Rows from block 6, named by matrix and row number. Rows with one number belong to one neuron. Each number is 128 + 24 x the weight over its row's rms, rounded and kept within 0 to 255. All counts start at 0. After the name is the row's rms in percent of the matrix's.
# fc1: MLP up (model.blocks.6.mlp.fc1.weight, 480x160), inputs 0-159
# fc2: MLP down (model.blocks.6.mlp.fc2.weight, 160x480, transposed), outputs 0-159
fc1.83 090 [164 137 126 159  99 146  84 123 147  96 105 108 124 102 131 107 153 149 113  87 121 108  79 149 100  95 123 124 152 103 149  91 181  90 102  83 134 140 126 127 148 128 149 116  90 133 150  97 148 132 126 138  87 126 130 172 175 145 102 108 105 120 138 102  88 144 147 126 136 152 117 147 108 141  89  93 113 138 140 141 105 105 162 126 140  88 133 133 127 141  89 100 162 118 145 149 130 122 139 135 165 144 145 139 112 161 131 165 124  89 161 106 145 128 161  69 128 138 124 118 147 152  88 107 118 121 148 119 136  98 135 125 131 190 118 136 104 167  92 153 138 162  96 156 120 159 130 124 167  97 150 128 166 167 117 126 125 125 113 130]
fc2.83 092 [154 148 119 117 109 149 117 131 140 100  80 112 150 103 144 112  89 103 142 163 126 139 113 102 112  92 133 129 117  90 183 141 146 110 123 142 159 110 111 128 162 155 158 167 154 201 107 145 110 138 128 146 111 149 149 127 138 169 168 122 155 106 153  92 128 121 125  85 125 125  85 148 139 133 131 108 104 162 151 154 134 157 183 102 152  98 123 148 153 113 111  97 121 109 146 141 126 136  85 125  71 152  92 140 128 130 121 118 121 154 114 158 114 120 171 134 131 171 132 117 101 142 159 137 114 153 108 105 125 138 119 179 123 129 112 121 121 113 132 142 143 113 133 178 124 129  68 128  97 144 149  96 181 150 121 110 128 105 152 109]
fc1.84 094 [137  89 109 143 102 124 123 177  79 116 125 115 112 106 150 133 144  80 150  88 111  93 169 150 135 118  74 141 106  99  72 143 103  74 180  97 165 143 119 134 108 127 130 163 124 122 121 159 132 147  89 126 118  92 113 123 164 139 133 142 139 122 126 165 128 138 122 143  94 130 130 110 102 114 110 108 105 143 129 123 116 161 145 129 118 119 120 128 138 138 103 118 134 130 150  88 184 119 144 149  95  68  98 104 102 135 156 127 117 121 100 125 130 124 113 128 136  99 144 112 124 102 153  72 109 120 120 138 142 174 149 142 138 113 115 119 119 158  77 127 151 131 163 128 148 127  91 136  90 127 114  85 117 156  85 167 158 131 130 154]
fc2.84 087 [159  76 125 119 119 135 127 123 123 148 122 176 105  76 124 136 134 146  94 140  97 151 197 142 125 132 140 152 170 108 103 118 147 107 133 123 147 113  88 126 144 113 103 104 136 141 149 154 132 128 132 147 162 129  96 141  85 128  78 120 157 130 100 168 113 137 122 126  91 155 144 116 117  80 117 107 114 125 151 139 109  98 137 120 118 153  93 157 142  98 146 116  97 122 141 142 172 134 141 122 167 126 132 127 131 138 116 124 133 122 136 126  76 149 156 155 130 114 150 154 155  94 100 132 132 103 105 105  92  85 132 121 111  89  90 144 138 106 140 172 139  85 134 137 134 105 115  51 132 135 119 134 119 126 157 199  89 123 130 130]
fc1.85 096 [126 110 119 145 170 130 152  77 119 115 114 132 109 131  97 137 115 121 127 108 151  77 102 111 108 129 110 148 120 100 131 108 181 125 160 120 160 109 123 115 121 125 150 166 129  78 105 119  94 129 122 127 116 125 102 133 124 156 109 142 139 115 106 112 114 115 113 100 124 125 141 138 114 128  96 136 183 100  54 100 131 121 153 118 119 124 134 132 137 122 150 122 109 140 164  78 159 120  79 145 100 130 107 129 126  99 151 118 153 160 163 160 163 175 151 105 133 193 126  95 150 125 101 169 114 135 142 151 148 111 125 112 102 137 109 154 162 143 138 159 132  91 118 168 131  89  90 146 105 125 132  96 173 155 139 143  71 131 129 126]
fc2.85 080 [141 140 120 183 139 123 124 143 139 165 141 142 104 108  94  72 143 102 130 132 127 148 129 159  95  85 175 174 119  94 109 134 106 116 126 143 140 168 159 109 116 153 180 112 152 131 139 106 141 109 106 136 143 142 124 149 132 168 141  97 139 112  95 118 110 128 131  96  93 129 112  72 130 139 177 122 164 123 123 132 135 133 159 123 143 134  83 157 119 118  89 125 132 121 100 130  91 111  84 106 147 142 151 140 150 138  94 129 173 126 138  93  79 153 127 131 103 126 121 162 118 131 113 124 161 121 171 128 114 160 113 134 190 135 121 178 141 150 105 159 131 150 140 120 107  99 159 116 164 157  90 128 136 104 165 134 135 124 138 153]
fc1.86 099 [140 101 123 110  80 133  99 101 119 136 154 139 119 134 135 136 177 137 107 148 126 137  88 156 108 150 138 116 115 135 147 102 170 118 173 123 121 122 151  97 143 123 151 142 114 133 111 173 132 158 141 107 147 139 188 143 129 110 146 138 157 112 133 128 137 123 132 141  81  99 138 114 125 139 145 100 144 128 120  89 148 117 130  99 127 108 136 151 136 130  73 162 137 127 113 134 146 147 147  85 159 116 122 176 148 144 137 142 114 124 149 145 125 135 105 104 142  77  75 107 151 102  91  94 124  79 115 194 129 164 101 144 127 153 151 116 120  78 136 129 134 151 118 109 154 107 102  95 105 138 155 141 134 106 173 144 131 115  89 200]
fc2.86 099 [155 120 106 128 117  96 117 154 169 121 136 127 123 159 137 129 156  83 152 144 134 149 109 154 161 143 129 144 161 119 153 153 146  86 113 126 128 142 114  77 112  88  67 120 130 145 151 164 192 140 124 144 138 128  81 168 124 119  70 119 130 133 170 132 127 123 118 171 110 120  94 147 163 129 123 136 131 120 135 123 152 161  99 125 148 125 127 162 109 137 150 110 144 160 119 116 128 139 124 143 110 132 127 191 161 163 106 119 133 112 133 126 139 150  89 136 119 125 102 158 152 129 153 143 134  93 125  99 135 161 163 132 155 140 119 137 143 205 182 132 132  91 150 136 110 120 129 167  99 116 164 146 128 155 130 122 146 167 160 123]
fc1.87 101 [171 101 124 127  77  98 100  87 113 144 121 122 150 139 134 164 140 153  95 131 170 122 157 163 121 137 148 189 120 151 168 114 145  81 116  93 149 112 158  95 137 134 196 151 106 129 114 166 107 113 165  96 129 128 112 121 127 132 138 131 143 147 113  79 123 146 134 131 134 108 119 107 141 122 140  99  97 140 126  83 145 122 110 157 141 132 110 157 127 209 108 198 133 123 136 155 122 118 125 147 165 168 143 136 128 108 136 160 130 127 123 132 148  89 116 146  90 119 137 112 164  95 122 110 112 132 149 101 131 176 121 127 121 102 118 150 117 123 148  91 143 119 144 169 151 152 115 126 101 112 119 129 112 143 131 124 145 112 114 168]
fc2.87 102 [177 131 122 136 131 157 136 112  97  90 118 144 148 154 128 128 148 121 150 110 135 108 159 144 116 119 120 135 125 124 132 101 113 132 129 173 168 133 102 131 143 108  83 108 138 174 115 156 106 120 134  92 151 117 100 152 106 124 129  84 165 118 132  79 116 127 159 107 131 106 144 117 140 122 131 140  91 124 119 106 115 117 109 130 137 120  88 139 155  87 138 125 101  85 180 107 174 147 146 124  99 127 140 113 143 162 136 119 154  79 121 137 150 174  72 147 129 136 195 128 121 146 132 105 162 137 134 119 145 114 206 120 127 119 147 133 136  99 155 113 113 109 103 137 134 147 127 109 181 108 144 120 114 148  94 113 167 183 164 115]
fc1.88 093 [118 144 115 177 123 109 119 137 132 116 119 122 194 125 131 143 123 113 142 126 152 144 151 159 131 139 154 207 140 137 186 110 133 131 158 140 131 150 133  92 163 148 108 120 183 160 104 139 121 144 184 123 128 138 118 148 182 161 177 131 114 143 116 103 148  95 161 142 106 121 142 141 138 146 114 112 109 129 123 134  86 117 122  97 105 148 112 135 140 146 112  90 138 169 143 140 144 134 150 122 134 132 126 135 121 115 131 165 131 134 140 142 100 108  97 162  94 130 104 121 167 130 133  87 114 134  77 142 124 125 110 113 101 113 131 143 125 143 131  44 138 133 161 140 115 110 136 100 114  76 119 151 122 127 178 156 176 135 119 125]
fc2.88 089 [105 140 105 127 160 132 141 175 145 117 109 110 130 133 114 127  69 139  82 120 176 115 169  96 123  95 135 185 110 112 144 141  76 119 169  93 154 123 105 138 123 153 117 114 151 118 118 121  84 128 126 112 121 139 191 148 127 113 111 118 123 157 175 145 107 112 173  84 131 148 119 176 130 123 142 172 146 147 104 125 131 125 122 113 156 110 115 117 134 117 171 180 123  92 131 124 144 130 164 106 124 120 163 107 151 155 129 109  74 140 122 152 110 149 121  59 109 139 119 135 161 122 140 139 138 121 126 117 126 100 122 158 167 148 140 120 102 144 176 141 166 134 117 142 160 142 149 165 136 131 119 132 145 106 157 133 133 121 139 154]
fc1.89 108 [105 163 131 129 114  88 147 117 134 123 159 123 153 132 145 120 131 121 152 119 136 117 112 161 100 136 111 118 164 151  96 137 148 123 109 125 206 182 117 143 116 122 155 152 144  72 156  86 133 136 124 135 135 134  91 159 125 147 106 109 118 121 118 119 126  83  95 103 138 151 126 141 136 129 114  99 145 167 115  86 145 122 134 137 111 129 150 130 118 127 119 129 122 116 196 120 126 114 133 154 178 104 119 131 137 118 110 121 125 130 116 137 100 111 115 133 119 137 165 156 139 116 145 109 107 162 127  88 146 179 123 132 164 145  96 152 130  84  99 137 132  83 174  97 158 179 119  73 103 149 154 152 154 100 128  84 143 110 176 145]
fc2.89 102 [116 115 129 152 126 135 152  93 130 115 150 118 142 134 123 139 107 123 145 176 119 143 114 145  97 117 130 126  88 131 118 173 107 135 157 134 144 159 133 136 111 132  87 134 124  88 145  88 146 148 138 125 166 142 116 152 152 165 168 118 123 105 147 113 136 110 111 126 157 150 125 105 141  90 118 139 174 116 129 151 143 121 129 119 140 114 141 135 115 149 140 152 118 123  66  94 155 136  97 143  89 136 141 161 141 155 146 123  98 138 147 104 128 110 146 130 119  82 175  95 119 111 105 130  91 128 130  97 130  96  99 108  64 120 139 112  83 131  94 169  73 138 119 116 135 141 134 188 127 137 141 104 158  92 136  90 156 171 106  57]
fc1.90 086 [124 128 161 165 118 130 119 118 125 137 144 101 148 138 163 131 101 123 147 115 138 165  82 113 106  88 114 126 113  90 147 155  95 114  97  94 104 114 119 111 107 114 154 103 158 159 145 109 139 167 149  89 142 108  75 107  98 117 124 181 153 116  97 139 147 114 136 118 118 123 175 134 100 149 180 126 125 110  98 137 123 158 149 113 143 146 153 159 138 119 136 119 172 134 127 113 123 134 151 156 118 130  84 114 141  86 164 171 111 110 130 111  91 122 107 118 144 101 124 164 130  92  98 146 120 134 134  92 133 129  89 148 109 167 126 157 131 147 129  97 126 145 127 125 108 123 171 106  91 111 157  63 188 134 108 136 108 102 104 138]
fc2.90 092 [156 129 183 110 141 125  99 138  93  94 172 133 127 135 148 125 150  88 134 135 147 131 125  88 146 120 120 110 125  87  98  89 143 191 174 155 113 144 145 144 109 110 106 125 104 126 118  95  88 153 155 114 126 177 119 139 106 133 150  76 157 132 107 115 150 160 117  92 123 135 110 131 129 130 110 115 160  84 124 114 130 161 148 106 106 158 111  94 147 138 127 148 144 114 151 116  96 143 116 136 115 129 139 118  95 180 125 119 150 141 122 167 166 114 139  97 120 114 145 159 106 102 139  89 132 120 161 161 105 150 166 154 108 108 123 161 109  95 151  92 154 126 137 138 123 128 165 169 163 114 130 137 104 117 173 146 146 118 182 132]
fc1.91 096 [121 147 144 142 124 125 100 113 151 117 155 166  99 136  88 102 108 128 122 138 124 105  80 101 156 161 149  98 145 130 145 142 176 134 150 131 127 141 168 167 105  89 120 133 143 160 111 117 141 151 102 112  92 153 162  88 119 102 167 162 110 115 156 139 113 116 183 121 138  91 123 157 138  90 104 120 131 142 145 139  97 172 151 133 129  83 150  98 101 108 116 132 111 139  57 149 121 141 166 156 152  77  99 143 156 127 117 126 122 112 117 119 124 126 143 140  93  98 116 108 108 129 105  84 111 155 121 149  94 102 119 115 142 155 112 110 128 142 133 168 140 101  95 104 135 116 112 100 141 155 150 113  83 120  98 138 162 118 132 171]
fc2.91 096 [116 104 152  96  64 121 106  92 143 149 160 103 100 115 133 139 149 130 128 120 136 134 107 112 147 120 131 121 113 121 129 141 142 144 143 155 119 119 169 136 134 111  56 121 180 127 160 102 126 146 145 132 128 157 107 109 143 138 136 132 150 131 153 157 120 161 129 140 105 118 151 119 131 130 103 142 111 135 142 133 125 132 116 142 114  93 134 109 178 153 131 123 125 128 144 125 131 154 120 209 108 114 109 122 143 126 126 104 162 117 143 111 107 128 149 182  90 133 183 114 178 129 159 146 119 132  89 143 108 152 189 142 166  82 140 113 118  99  92 129 144 119 135 121 108 149 101  80 172 126  93 139 120 178  83 121 113 158 166 121]
fc1.92 115 [ 73 144 114 132  85 108  73 137  77 138 110 140 129 106 146 122 121 150 111 153 126 149 105 132 109 108 106 125 142 137 143 103 168 133 164  91 136 111 136 126 127  84 181  94 118 103 167 114 122 116 129 170 153 130 163 123 126 115 115  80 122 155 114 129 156 135  93 105 137 118 100 180 141 105 144  96 139 109 103 148 106 120 138 132 100 155 134 118 111 124 105 120 112 109 154  89 160 125 124 134 117  97 123 135 132 170 135 138 138 123 152 130  98 134  35 145 109 148 130 153 107 141 113 136 133 142 109  86 157 175 101  99 138 131 126 128 106 106 134 140  99 138 153 159 128 112 114  45 113 122 126 146 114 113 143 123 136 125 149  94]
fc2.92 112 [101  85 116 154 120 130 136 144 162 103 115 167 146 113 136 153 123 136 128 146 117 144 112 146 131 151 128 148 127 127 151 138 135 136 136 111  91 148  67 128 148 122  86 126 139 108  96 126 131 166 159 124  96 110  82 147 147 129  98 140 131 110 138  97 116 129 138  86 142 142 110  93 136 148 127 106 143 130 103 132 109 124 140 149 127 101 190 101  72 166 219 144 132 113 135 114 102 128 145 124 134 122 132 134 139  97 137 137 180 105 119 140 136 155  40 129 141 159 166 119 119 129 131 113 129 144  98  90 111  96 120 111 129 157 115 160 121 132 119 129 115 127 170 140 158 107 142 178  85 110  84 100 136 124 107 114 126 142 112 117]
fc1.93 094 [125 143 124 125 110 120 123 150  83 160 131  96 126 142 117 194 125 103 152 157 162 137 111 225 162 168 112 104 118 134 171 111 107 152 147 127  97 130 129 112 104 121 130 116 112 140 100 104 125  97 122 102 104 147 122 128  79 124 165 113  98 124 145 123 137 130 114  84 139 150  98  99 104  65 155  96 119 106 155 120 112 122 122 140  79  87 149 115  73 147  97 136 136 126 159 119 126 113 121 142 108 145 116 173 156 107 147 115 156 100 142 141  93 123 139  71 113 139 130 143 126 140 128 123 102 156 147 128 127  84 167 124  75 136 122 141 107 146 133 149 112 116 111 107 114 114 142 163 110 116 120  99 132 100 118 142 121 112 135 131]
fc2.93 117 [125 144 131 132 147 108 130 130 147 132 115 153 169 202 108 150 128 101 140 104 134 163 102 135 194 107 134 163 146 121 148 121 129 137 139 122 149 106 134 115 140 118  93 145 158 121 111 132 166 108 117 145 144 118 143  74 121 111 140  89 140 128 182 135 108 180 117 118 107 133 129 122 124  91 129 161 112 115 127 138 133 118 143 124 139 117 167 141 125 141 124 112 121 112 115 162 121 106  33 183 133 105 156 137 143 129 110 116  96 128 118 120 139 174 125  80 127 171 103 116 146 138 123 172 139 144  91 148 115 167 135 118 133 165 150 129 153 143 141 107 100 127 101  96 107 117 152 108 145 135 147 116 120 131 108 135 156 111 101  58]
fc1.94 101 [122 172 132 120  83 106 107 137 126 113 116 102 133 150 127 164  78  81 165 147 134 142 104 180  97 148 137 157 135 125  99 133 150 140  91 114  70 143 124 115 126 141 146 117 139 126 100 113 117 162 136 108 172  78 127 123 159 125 153 107 139 138 131  93 106 121 128 124 125 102 123 131 146  81 144 140  97 136 132 153 129 104 129 105  94 146 126 122 124 124 118 129 129 117  77 123 166 127 160  95 135 156 108 171 124 120 121 145 149 138 106 126 138 131 128  49 151 137 118 139 115 168 133 105 126  87 200 123 126  98 135 126 145  92  95 151 111 134 136 148 115 122 113 120 132 144 130 128 206  88  93 117 112 108  97 118 131 138 134 163]
fc2.94 094 [128 151 120 108 119 185 123 130 147 115 115 128 115 122 124 134 122 148 169 122 126  37 120 115 117 128 117 143 108 126 132 118 125 115 155 123 150 139 119 139 109 137 114 139 128 144 177 130 111 137 157 103 131 166 162  95 122 161 154 165 148 132  98  39 120  93 172 126 125 134  93 115 173 164 118 154 107 120 109 103  88 102 117 137 134 142 100 131 131 136 143 172 125 130 120 108 124 124 161 137 116 125 128 143 143 143 150 138 134 140 183 130 132 123 153 130 132 101 125 151 100 186  92 139 141 106  80 139 143  94 121 165  76 130 109 126 103 143 159  88 102 140 149 124 128 119 141 142 103 112 128  63  97 132 142 110 134 125 128 164]
fc1.95 108 [139  82  95 126 188 144 138  87 132 123  92 108 130 150 146 153 133 153 111 122 100 139 122 160 120 104 118  95 120 133 120 112 165 120 134 196 120 129 124 132 141 119 139 129 114  77 116 115 134 109 117 121 147 146 146 123 121 124 121 144 170 113 127 106 117  97 141 138 118 134 171 128 110 138 129 144 118 117  98  97  78 123 146 137 140 113 149 126 144 113  78 163 119 111 149 162  95 136  73  97 138 145 126 148 132 110 127 124  98 120  83 137 158 125 118 172 111 154  84  92 172 142 114 139 123 136 153 155 128 130  63 119  91 100 136 141 107 107 141 175 142 141 117 113  99 121  87 133 106  78 115 109 188 110 140 118 109 155 103 168]
fc2.95 097 [140 111 110 110 148 141 129 132 189  92 129 135 166 139  98  91 134 126 171 126 117 191 104 133 155 154 169 120 114 131 128 128  97 137 100  99 110 120 166 141 109 183 130 109 124 119 114 131 114 120 152 119 131 130  99 180  96 150 172 155 138 128 128  83 137 106 129 112 117 146 103 147 122 125 158 141 116 126 140 109 106 159 111 117 152 189 103 123 135 100 144 143 146 127 113  88 112  87 207 101 111 134 122 164 184 121 119 141 100 115 126 111 120 118 131 170 131 128 142 133 135 100 134  98 124 101 132 145 128 174 142 154 148 132 103 123 137 142 148  77 129 167 130 134 137 124 144 131 120  92  99 120 174 100 177 103 127 138 121 137]
fc1.96 119 [148 116 147 120 184 141 132 143 156 133 142 122 117  99 113 132 128 133 111 116 147 172 129 100 150 112 102 100 137 150 161 136  88 156 158 119 113 148 160 120 158 122  85 124 106 131 158 117 133 131 143 112 115 155 136 131 111 138 177 119 113  93  61 137 162 108 117  97 134 149 140 121 126  87 100 183 130 119 146 125 124 126 111 167 133 165 157 161 185 128 114 107 102 123 134 162  84 155 154 132 156  91 147 166 150  91 137 128  97 153 132 127 106 121 175 103 162 101 101 104 128 172 123 106 111 117 117 118 119 160 102 174 186 120 157  92 115 168 108  96 129 125 132 116 113 136 134 127 128 152 116 151 122 150 102 124 105  99 108 111]
fc2.96 128 [143 120 118  84  78 130 125  90 107  89 104 124 150 122 144 114 116 139 137 126 127 120 159 121 154 137 122 137 120 120 128 105 104  80 138 186 131 131 121 146 121 153 155 114 123 131 130 125  90 125 140 144 109 114 129 178  96 189 124 124  58  92  91  71 124  94 120 167 128 146 112  84 135 120 135 165 115 129 163 105 141  77 122 150 127 120 104 114 108  98 115  93 147 157 132 131 117 129 155 109 129  61  88 145 113 110 107 114 138 188 114 147 154  93 120 143  92 131 122 134 160 136 134 161 167 143 124 142 102  82 121 100 145 123 128 170 151  92 121  96 112 119 153 117 123 144 121 131 106 110 111 139 101 116 158 119 125 130 129 129]
fc1.97 110 [168 122 158 117 124 202  87 128 122 118 140 123 151 140 149 119 161 154 136 129 104 158  94 115 125  96 145  75  98 115 109 109 138  99 137 117 177 116 144 108 154 139 128 103  98 141 131 166 143  83 141 117 129 131 140 151 120 131 103 127 121 176 109 120 121  97 116 134  79 104 128 171 137 103  97 138 171 155 104  84 125  93 119 138 145 121 146 118 126 117 109 127 141 138 124 146 160  93 113 107  87 130 145 115 147 155 158 117 153 150 122 153 105 124 105 167 106  78 129 212 148 128 134 120  96 119 132 159 149 124 135 117 138 140  66 135 148 134 146 151 107 139 144 113 106 150 126 115 104 153 104 124 104 109 131 133 152 129  72 111]
fc2.97 113 [134 139 159 114 133 103  99 125  75  99 149 144 132 121 103 121  78 125 132 147 132 124 111 173 105 123 113 136 144 105 144 138 139 123 131 116  79 137 127 131 138 135 105  98 176 127 123 162 187 123 102 142 111 104 119 134 115 148 109 146 145 147  94  98 145 120 161 116 127 115 140 111 104 151 109  90 171 173 136  91 175 139 121 184 142 139 132 117 114 113 187 125 154 103 154 104 119 120 144 130 151 130 123 131 131 104 104 131 158 128 103 125 115 144  37 150 174  78  89  79  92  89 113 150 142 138 155 139 102 130 136 116 109 116 142 110 121 135 128 120 114 114 131 115 112 120 120 173 134 116 163 108 147 124 113 141 109 108 164 163]
fc1.98 095 [140 130 121 140  82 145 165  91 133 134 111 134  91 121 125  88 152 142 112 118 136 130 165  99 140 150 105  73 112 109 151 120  60 117 135  98  94 112 112 121 119 101 139 144 115 120  94 121 122 138 126 157  99 133 128 129 161 170 146 165 154 146 148 162 110 108 130 168 120 145 168 115 146 148 112 144 119 103 166 116 102 120  93 110 144 100 177 154 151 112 127 119 169 136  94 137 114 130 134 136 123 126 144 129 132 122 141 111 125 150 144 113 169 121 146 167 143 109 132 144 135 117 142 152 159 131 129 168 132 118 154  97 137 124 156 148 136 142  92  81 117 174 153 126 158 156  83  96 101 146 134 145  56 105  71 131 169 159 126 135]
fc2.98 087 [140 133 121 148 127 108 137  55  90 115 138  84  86 102 129 161 120 130 105 123 152 136 128 112 145  66 158 102 120 138 126 143 152 153 141  70 125 128 127 163 102 125 132 137 111  91 128 140 122 126 144 140 101 123  95 104 150 149 118 144  98 114 136 141 111 122 113 159 142 139 139 148 132  74 178 148 136 116 117 165 109 143 112 160 126 135 143 119 202 156 127 115 137 113 114 112 132 166 116 158 131 109 142 103 120 160 143 128 150 160 101 109 116 154 150 118 108 126 145 117 137 126  97 109  84 135 152 147 110 109 202 124 123 115 122 147 118  98 142 120 144 119 154  62 111 154 102 110 131 163 138  92  96 134 189 144 124 140 113 142]
fc1.99 098 [132 127 139  96 122 135 127 136  99 137 152 117 126 159 128 133 127 142 155 125 132  95 134 126 120  94 115 172 118 112 102 119 144 121 144 123 143  85 125 124 120 136 195 140 134  84 123 114 116 120 149 144 156 135 122 135 123 124 165  90 109 129 163 115 111 117 121 130 100 130 138 101 139 132  92 167 141 114 145 107 139 155 106  85  93  95 153 114 136 142  91 118 146 108 107 120 105 160  55 195 116 101 136 146 120 153 149 113 129 149 139 145 126 159 161 118  90 175  84 137  67 127 124 103 114 100 171 158 134  83 147 115 103 161 114 143 117 168 138 144 144 142  95 145 123 126 180 112 123  99 185  97 100 125 115 116  99 135 143 151]
fc2.99 097 [148 125 124 104  89 132 138  58 113 150 122 117 135 113 116 156 132 162 112 117 138 158 130  93 125 103 117 139 118 150 133 158 112 176 136 190 144 134  94 148  94 163 141 147 120 150 118 134  96 119 117 126 119 116 163 155 120  99 160 137 118 166 124 136 145 132 137 128 112 117 107 133 124 163 168 124 151 110 106 154  96 115 106 107 151 124 162 138  79 106 132 140 173 133 105 153 146 175 179 117 136 150 154 129 137 127 115 163  32 157 106 110 103 158 146 162 108 141 107 121 139 123 115 132 156 113 108 159 129 147 156 148  72 130 142 106 117 184 165 129 133 123 128 126 137 142 124 104 152 174 142 135 126 141 114 113 146 117 130 108]
fc1.100 095 [131 107 146 126 122 109 127 153 149 126 143 118 140 131 137 116 165  89 132 161 113 149  84 116 146  97 108 123 122 135 154  96 127 159 151 132 113 160 112  95  92 159 119 117 130 139 135 169 123  94  97 125  95 175 127  79  68 141 123 100  91 124 104 137 116 159 119 113 153 128 108 128 133 161 124 142 120 124 184 128 116 121 132 109 169 146 125 136 125 156 108 182 181 162 130  82 155  93 147 120 120 139 137 167 141 126 163 125 140 130 136  87 120 133 151 128 128 116 173 104 177 150 143 137 112  97 136 146 118 137 110 149 121 154  95 133 133 159 148 158 124 148 181 124 110 138 126 111  89  87 109  84  93 115 107 149 138 130  92  80]
fc2.100 092 [ 95 109 139 109 139 206 125 134 100 167 156 137 155 156 122 108 161 155  85 119  91 119  34 129 131 140 139  98 133 102 150 134 125 140 163 142 123 113 108  90  90 152 149 113 144 125 115 164 103 108 130 112 164  95 110 108  96 135 110 158 108 143  95 135 137 111 126 129 182 154 122 120 117 155 158  84 133 136 163 132  92 163 133 147 122 129 127 169 150 114 123 110 113 141 141 109 124 115 163 132 128  94  81 113 120 130 120 121 141 114 135 185 143 122 140 147 150 128 136 134 154 139 112 130 135 114 114 111 142 115  92 129 150 126 176 134 147  89 137 131 163 105 158 136 107 108 159 141 139 127 139 102 127 124 135 126 104  84  92 174]
fc1.101 106 [104 115 116 126  87 147 117 103 148 140 127 121 127 111 103 121 130  90 128 103 145 133 125  80  95 138 129 157 138 145 153 119 137 138 144 113 115  85  87 120 114 140 110 122 162 136 112 130 155 139 196 173 152 134 127 114 121 143  97 162  55 136 104 118 153 128 101 130 147 143 132 112 147 170 141 141 129  94 123 105 149 137 128 108 124 130 145 148  98 101 155 150 145 150 114 113  95 119 142 162 121 126 169 154 161  96 129 146  99 121 168 139 123 116 144  98 105 104 154 121  68 172 121 155 145 130 109 101 122 116 102 189 131 166 136 110  98 144 139 114 125 137  85 154 138 121 109 164  86 107 101 120  94 134 113 149  65 100 151 110]
fc2.101 123 [194 113 134  99  91 122 136 116 156 121 123 161 148 143 124 116 129 135 146 117 104  67 141  94 124 150 130 156 152 108 124 123 144 104 149 169 150 123 112  99 151 120 104 113 113  80 124 124 118 127 168 127  97 142 118 177 146 153 151 135  90 138 152 105 118 147 160 138 122 119 163 144 112  90 161 126 139 117 140 119 122  99 118 137 149 143 146 122  69  50 160 108 137 110 127 119 148 141 152 128 140  68 115 109 109 126 129 155 118 111 114 146 163 145  82 152 117 101 116 120 174 146 139 126 118  79 100 127 130 136 149 110 160 109 165 107 143 117 118  95 120 107  91 127  87  96  98 108 101 159 129 117 123 137  79 122 101 130 137 152]
fc1.102 094 [140 129 127 157  91 141 112 103  90 107 103 153 131 133 134 141 128 107  96 140 131 113 137  98 151 114 136 111 118 166 115 116  89 121 103 111 169 136 136  96 141 106  81 152 132 144 138 106 133 116 112  94 101 119 140 127  95 154 144 140 176 114 148 157  97 128 114 188 151 121 137  96 143 119 129 117 144  90 144 144 122 102 127  76  76 145 147 137 129 158 152 141  99 170 139 110 118 139 127 180 109 154 150 162 148 134 128 116  84 143 136 154 108 145 170 171 104 117 109 157  90 121 145 111 172 163 171 122 115 146  86 184 145 156 134 154 110 147 138 106 133 152 102 139 137 151 117  73 136 121 106 181 109 128 132 143 113 151 115 137]
fc2.102 098 [144 148 140 143 112 127 120  85 136 182 122  96 203 131 115 151 104 126 107 102  96 124  64 121 142 117 170 128 106 123 128 140 148 112 145 139 111 126 113 112 148 113 138 143 115 120 142  84  97 137 145 119 158 102 118 125  85 126  80 102 115 155 129 150 107 166 117 144 103  99 145 103 132 164 130 147 129  73 123 106 113 121 125 125 135 136 159 105 140 128 133 140 106 114 141 139 131 101 134 172 118 151 137 159 134 119 123 134 101  97 131 111 141 146  90 140 155 148  95 152 153 141 151 127  88 149 155 121 134 113 150 118 131 137 127 199 125  87 141 123 105 179  74 128 151 122 139 142 119 131  88  87 160 173 142 103 188 124 140 146]
fc1.103 110 [107 137 162 124 149 128 121 123 129 126 142 169 154 139 118 130 134 139 147 120 116 139 120 150 154  96 121 102 143  64 147 163 163 154 119 154 141 140 118 142 162 156 139 150 163 115 111 113 115 104 111 103 114 125 123 161 147 121 104 176 123 141 150 104 116 112 141 123 150 146 116 185 163 149 124 109  81 152 132 152  88 118 139 166 142 171 127 114  91 134 132 141 138 153  94  96 136 135 143 127 120 104  92 129 115 151 152 178 108 115  87 180 138  77 169 143 138 135 104 111 121 133  69 147 148 133 112 117 144 118 158 164 125 152 138  91 188 129 165  99 143  82 129  96 109 118  93 131 115 126 131 114  98  83 140  94 125 139 156 131]
fc2.103 107 [128 141 131 146 144 129 113 123 116 113 147 124 123 165 150  78 147 102 149 168 148 125 133 136 156 150 108 103 103  70 139 132 102 118  89 117 138 147 150 124 162 150 108 112 121  81 118 105 144 106 120 114 124 127 140 152 145 149 132 140 130 137 112 109 134 108 166 140 169 122 164 138 131 136  99 144 107 149 105 135 103 102 124 104 121  99 151 138 115 149 137 135 123 151  88 157 170 134 137 145 119 136 164 142 112 123 113  90 129 136 176  51 115  77 117 159 104 110 118 193 118 141 198 145 139 128 104 115 135 141 114 176 128 156 154  97 171  88 102 109 128 159 113 117 136 110 179 145 108 149 132 107 123  94 143 108 164 162 118 118]
fc1.104 093 [114 168 181 106  98 148 101 130 108 126  97  77  57 151 167 145 142 119 109 141 106  96 154 145 168 122 137 151 148 117 158 139 159 119 125 103 142 149 128 157 116  95 181  95 111 124 149 124 136 111 156 126 126 162 160 142 137 138  93  76 138 133 136 114 124 108 137 102 148 127 110 128 124 131 146  93  92 117 104 135 101 128 145  82 146  92 107 115 174 116 140  69 115 143 159 115 149 154 141 116 123  79 136 150 121 109 109 116  94 120 129 114 154 113 106 116 144 159 124 158 116 142 110 133 156 185 118  83 158 123 114  84 110 155 135 154 128 151 131 158 126 149 100 178 115 130 136 120 147 150 113 133 147 117 143 156 133  96 129 113]
fc2.104 089 [113 146 161 108 118 124 139 135 128 140 134 128 100 113 168 141 140 149 139 137 141 156 159 128 162 122 114 173  93 122 174 138 129 127 131 140 119 121 151 146 123 114 158 134 151  99 113 141  70 168 132  88 143 144 105 126 169 143 127 174 127 128 154 138 145 119 105 109 131 137 132  77  95 143 148 152  86 125 132 100 123  78 128 156 112 163  80  90 150 161 162 108 127 107 145 138 128 111 167 116 112 118 112 161 136 177 141 141 110 175 116 153 161  89  98 129 161 123  60 133 125 131 132 114 136  92 119  88 110 108 138 133 115 136 130 158  85 107 157 131 149 122  93 163 145 168 114 155 113  97  96 102 137 129 116 158 170 145 134 117]